config.yaml
arch: "jasper"
n_mels: 80
input: "log_mel"
targets: ["background", "number of sounds"]
num_classes: [15, 3]
norm: "batchnorm"
stem: "single"
label_smoothing: 0.2
loss: "cross_entropy"
head_dropout: 0.1
muon_scale: "spectral"
nesterov: true
steps: 19200
warmup_steps: 570
weight_decay: 0.003
Rows from block 5 of a small sound classifier, named by matrix and row number. Rows with one number belong to one channel. Each number is 500 + 50 x the weight over its row's rms, rounded and kept within 0 to 999. All counts start at 0. Numbers have three digits each.
After each channel's rows are labels from the 100 clips, of 14976, where the channel reaches its highest value: "strongest on" is what is common among them; "loudest" is the band of the loudest frequency at the time of the peak. Only what is clearly more common there than usual is listed. The data: synthesised sound scenes: up to three everyday sounds over a background. In brackets: how many of the 100.
# convs0: first width-5 conv (model.blocks.5.convs.0.weight, 96x96x5, each kernel summed), inputs 0-95
# convs1: second width-5 conv (model.blocks.5.convs.1.weight, 96x96x5, transposed, each kernel summed), outputs 0-95

convs0.59:569535593625545478484471467518574460428544559548530543486547472450441489500582529574488532496502580533568494490489536519616456489517527601459584480486520601467488459441530535432461475523464421379578534413481532503531488514438449505462519488450492461441455523507493526619490541556502443487
convs1.59:502523476456538486505480525580466508550558514512505571377526555479570539373509599469422495528522481500545681514541533476467524591491462525489602544478575455580498427618508544513559507543539508449527464491504583505462485505550543452479472517563461547517504514492502553552406496443495534516
strongest on: laser zap (87); first sound: laser zap (54); background: none (48)
loudest: 250 to 500 Hz (50)

convs0.87:465434411480467468492553580552524516446511393544556479570546549504520471567482551450578552498472453549458531492449533520506458536494494478572505508506610485589492540567418549523431510471494488526489532521609588505532432642436442481573555523487410495490434514547490499569456480429560530551
convs1.87:552451421494438538515459476469553408544514484564494421464444476478480567573503443590452558524541517499509454608534470457473485503480518447489552458521463608513420545545487552477448496526443485533473498551522511513471620576493412538570500448524406504597560503486556634459500495547490408489
strongest on: background: none (70); water drop (51); first sound: water drop (32)
loudest: 1000 to 2000 Hz (54)

convs0.7:515436537436455628509475496426430526525513479527488422444500556484532560471567490454510482551599485502526565466492410453538459601541637581503524509548466516468500453463467451526520482490481522546471433436568543494478498494458403528438513396464493475466577553570402485490493540610516473544
convs1.7:442492545494530517500490499474438470471497634426468502484539505538492483409531496573497452575537481464488403548444524512463498531554564448440545399500426581540510567484489506583478533458458492446550557498520452507463421441502459489571496471534471477702484462524478502471474467630467540528
strongest on: clipping (30); text has "clipped" (30)
loudest: 2000 to 4000 Hz (43)

convs0.8:568488521499465491426539468520439544484434489434439435544479394535498474534562530454509449545516460394605579490494395558455496453454456512544552492514473415565490490424501475565483516483503474608559511520433480530486503510513560480451422575512456548510491459462475423478361527535434575427
convs1.8:434502500522464535595544428564501444556373542514565475519530528444509544576550454461412511432563428559460547625492477466535413519501443457480526547574439474511508536587468485415474468516428500401502450522549459586459503584508553495566534496496520448587479475503506532554537485515542434468
strongest on: water drop (54); background: none (50); first sound: water drop (29)
loudest: 500 to 1000 Hz (69)

convs0.5:562533528542474446535593560440480533482450544502579562527532483512599502495515503497545530508455537520443495409480551413572391455501479558494578490433517524459506442514505493507497437454434501532434429470512468501549481562437444464559429437541550562558603550535422513375504442413439498457
convs1.5:461419427503519492522466518485442558493506533576530583512462486604564446515473542527488458571592484612530494439482555463490446565568509434565538472519508544484519462488519528496515412627460352555485511440398540449469496441482488564486516517539617582493519515533496434480463477520516451471
strongest on: crickets (41); footsteps (25)
loudest: 4000 to 8000 Hz (34)

convs0.22:496541503447506478537444601496534405477525517471477577487497484528539489500422488554495517522504482549539482492473480488567441490505476475508469489483425465355487329558430520593558506530452469553469521447513489465429466491533476522508482434504555545389501492542422558591558476354519511428
convs1.22:561426473546598545597480456454525516506564507544525547529489517542482454529482496548474474536529509503513400467678556490443498435539497563446522487462411556482468553497579519486564476485515491442472387485447497442547537507504457477518536497561552517381416505567476527392502477459466594514
strongest on: background: none (59); spray hiss (52); zipper (35); first sound: spray hiss (25)
loudest: 4000 to 8000 Hz (48)

convs0.84:420581518377479430475429492553523512529501521489569545474427534485458469508437482493457544502520616519457580393473501466457452503479456504578477502499570561552495490479495538472515469551502546457515525512548513447559581547431413517499550607512547578448520457464506595559538513354475558491
convs1.84:531537483449509540503551510470462453480525473472520541545542494553604506460471489425495434546504427594601454411533575507550619511547458429490462480521573503496507503437443522547378486520468500439486497542548402459555434497549413507483503464445461600463485412523447484432424550525495478590
strongest on: crickets (38)
loudest: 4000 to 8000 Hz (37)

convs0.73:433443486623563443436568586509526435440425509533576508473566528426493527559499502472547471507449573485487522580478528529598442409534511483553482424431545534455451520551480468461496447492489451508500426498556541494543538540463520521495596411471522556483581508433463455531474477622559508425
convs1.73:571485561469574444559489417494434480584460523523545500586456458516539510498568485505471465539556510436585561454520545482447502560581404512554477529596557379503533434547392577495541423469475508559441535514444547510471449545521502459437412532569506552430536551540482536448458491478467494543
strongest on: laser zap (74); background: none (54); first sound: laser zap (47)
loudest: 250 to 500 Hz (69)

convs0.81:478590477549536476516449508450530549511543447505504412543429516488524499438486469513481500478556507506530568586447408473522478491552444557571423493392501450456459459527597529499515468527390501564517543503587523467574533498484502469444557373491560510553454462475387472559466562601510560430
convs1.81:503417543511486479416571498447522569557484529504528474580422456462545636482568438461523437512449585512528440427562442564509499514579500470464444533454528519500533535436538460477510488514482496586487474429596496580459463469446501619578530499498520473514471528427482436507430400557465578484
strongest on: background: none (50)
loudest: 4000 to 8000 Hz (47)

convs0.78:543448561379515508512465489539463515488452480509486513563411571475539495499505555463445600497509476513484428394421450457563448450508562451522421460464454564542582476457526506539462483509424492528385486484569556597583502534510430453500465438562485492518534474560536551548551529545381459548
convs1.78:403542426519548500519592535600565521473520427569559562475500508455600512470385597516319533495458429492447521488535503516471501564516458481466462554560486540510537548513427558459579536552528549556521514501477450460479530498560599551455508497566513538455513486450503480548456507516521488572
strongest on: water drop (80); background: none (73); first sound: water drop (46)
loudest: 1000 to 2000 Hz (85)

convs0.82:523462372496403381589433469414466524504525535546559534563478432484538450562493452444537384468511472489450487487444473459509440457502494451460535540452510488446408507479539424483509488443452477524499443368493473534451458467576550441441481481476521515499432564428512454454508413539572488511
convs1.82:410476491525523458566484467600451491453460513450583580457506414470490509441472441422531540438560420461570553506531440496464606513395506541517576600509481451526502473496450505477512501500474392540518528367543464482530555545517518439484503509570469584518516488450468487622519493500478569449
strongest on: water drop (56); first sound: water drop (28)
loudest: 1000 to 2000 Hz (58)

convs0.86:527483598495491506509460476509487512519534553511528605489493427459529500534476500448530601487493555470456549461510521459569482519506396454471521493482432494335434487534482493532516498579492562435474525540465488550472413528498621456462460426530491437501533441486401614389471515497448577428
convs1.86:514522472468533516539605579511469567576556554576568513447520471492502502461481523506521560554552465511590504477601547486548360493499451563500509469558451456519490515552603470407455492385519499512502517462477608587598538534522448567447563523453438435493492523462501513544488535453518468422
strongest on: beeping (31)
loudest: 1000 to 2000 Hz (46)

convs0.77:383432483550484455444426561569525504474542532553515534452526454483474565533465414518501561469587524416470536658532475522545432470509403509522474468462460551444453428554500433476467508503446394493437552494479540488456428459503528487506568480480487455510470481491476465369514462430508492403
convs1.77:479460488570404394433512591533566507540514453547532529464549521604393491541488420452563528556450460518520538519541458443511515539421553586475446446533467482513468516491458501489495572504473487482377547535481492564417472473495488490401531491425474471549417627427521468497565541495523551493
strongest on: clock ticking (53); bird chirping (40)
loudest: 2000 to 4000 Hz (38)

convs0.46:534378563404457430531485473560577495417533522538485442600519476537467433562489448482483609466490514493561458488506462444477492396507426546435526532464508466507533489374470476521545509410554520496519461444503481512574598470458402466488468508488608522523496507427523469439465433430484520503
convs1.46:479479420454586593568533501529482424599456402506520557480460467558445469447482435521414528429551430442532491515533568584489441537528475454541514607498401520480522557486546425521587582619400504534478477445567510440466469453508482531480525479469487540519473476452484448549474438500493517480
strongest on: water drop (25); typing (25)
loudest: 500 to 1000 Hz (52)

convs0.11:496445496464495434463399508557455478477507499526478465440555575500523462436472527421613544467502410533442561515538501505381506518454448509553556464498494453465504414534525492490552458365482508533480576561513436622450455523525455487441438533393524495522410471614472504532515459504474454466
convs1.11:492652469456599421390518455505503431528453544527567501502427512498479526473582486466500523522503372385536607538561454511461454577411486530454482549511465472474486445533491493453530509470493501460491507500523480469456561512498452516639570461551481535488512413444462463519485553492525415496
strongest on: siren (77); background: none (55); first sound: siren (41)
loudest: 500 to 1000 Hz (55); 1000 to 2000 Hz (39)

convs0.74:548435520440510531522495533566402572528493493487495457432475637419547600473524484596430545501524464490586551581558579590502571496406475517499531504528413444536500505491463551471519517490556537492482501529435418446597508517571493523571540520581513412526486518515518468428493558540501467559
convs1.74:477436553525463466437497484537466545520529534415475587500442505535455387501487521480497467474468510475439487478460654525520439474546536534487449512475470504502432423448519416516424446550442523490569492502360421430413500431479448484486441564527454556530593473476533471452571523550528464590
strongest on: glass breaking (45); background: none (45); first sound: glass breaking (25)
loudest: 4000 to 8000 Hz (29)

convs0.36:520481519594460543520489584573465628551520564510593531428494522493459494582358519543486518446475617543563470423493481504503504518507519456434557558463550445460477484447388504506471514449468493560516475540565462477460491451469497453516538503568522582461432516533534533512409396480439518544
convs1.36:503525398456554451504514507484539534576607455465607521563497493529469467517531547486546504408494386529554531599567509547434553586504453521464557505459568499474446519440381493493596493446520542469556535521498521563463474601568538454515504521511567519557433524487464441561565458486465443549
strongest on: beeping (27)
loudest: 2000 to 4000 Hz (47)

convs0.60:591527517531561560467553444561486496460473567511491442512529509506518424450542463482588454572551570432522483489523498529512565443538490589445531464491511461476432439433499473472505437620482537568528575485439473475483642517496471520503561471553481529465547500422435599532437499548397471402
convs1.60:485520587430507552432410435502414462429494469476542472490543500521510504435480582576455539597471526428496527443549423499510512472538438433496543479488413584554491489532558435555529442518464548514491467465494600521513408618496421580530439489545471457530563435463557527429492550479560441500
strongest on: siren (72); background: none (68); first sound: siren (42)
loudest: 500 to 1000 Hz (79)

convs0.61:473569499510455614467434535584492494420503441540407456386473418603506555454517484489504477524446602450506496475427512507439583525510511517546605537483556510535539444532518455497566553515507491537491421456563526468503545447458409464531441582485472500555425483557480488464425464564520485411
convs1.61:469463439510490543502494546524525442530474501475397457468535475354437451524526564562523408391521534525526576551565521530494504467484544471515554609443477631514421486439537446517507519505491481469539580551450481466480577534478493462547570510482554521651458473472478499504400550519489465534
strongest on: beeping (28); clock ticking (27)
loudest: 2000 to 4000 Hz (37)

convs0.27:470470538555473484458491338499443511527483467434470532423528437562508488455513510540415387485462451448536428534468504456492520516491487552397398495449449595554449494516604447468436500476561512522453485494401503540429516481414571480527521456483594465437564471520504586528502517521540552491
convs1.27:538520521515439450433447386523555573543500446585499544513511537528595591540481521439518612452532491567499560497512514488497464443468474469502579462549503424545522493538417545454553458486467580490414574508517430471404431473562525491478502445587565405516499589524498560542513483480592516472
strongest on: spray hiss (33); speech (28); chatter (25)
loudest: 4000 to 8000 Hz (71)

convs0.39:562446453458477532501475610543495485438571587529436511458374494461518462456489527513513489571575555426425473416522460517543472547582531673528563579516441530483522535546559533514437517552415459548513536482490531483512480436602490477451533523477435505480496520445421488502508478554528493434
convs1.39:446460468589460460545528517610502521538535352538449496532545468534408503498448499403588506439542526517528503462564500454495566465474527542431625501392478602473577560468517432530512533523589572505486508569435482515517524568501540483532464469496521429549413444471487520543498536458490513468
strongest on: clock ticking (38)
loudest: 2000 to 4000 Hz (47)

convs0.24:470506547478473460468549544515451503486531460466493488472426498362509511518459386471482546477460477485445424443372516482523508502439457453466461539508478558481490418526521464424501379577524478457488578446520447438522574485441440473401513496441442516414553514489504489494646495429536448446
convs1.24:548571429548465504533435524520468548551535498573514438563520509372491434457505470589630447531569527571473456457531575431509560441531525557411461432479534496540524474526508551488537461426573561484529454465437546473441476532437534541465527488479542509406456517608523562438486473447500538552
strongest on: clipping (34); text has "clipped" (34)
loudest: 2000 to 4000 Hz (33)

convs0.54:581572538560443544500444450525473536389486478466530551510585534508684543467511501497491431475526574494489460467521388486492389433542531529547462469483472465501491537453461541468468485526507503466536493490461395571423491526501477548454429556502456452478548562584537564492474529471376502480
convs1.54:476442419505523459495548593587521529491519551509525544425525525453541473464503558398394518429507454549555546446549460467459472503474427541569579508488537623533493452483501406462493474602502563482526469445487552513470594500538451503595492522464463490569576450513536596537539467427518576521
strongest on: beeping (61); water drop (40); first sound: beeping (36); first sound: water drop (25)
loudest: 2000 to 4000 Hz (31)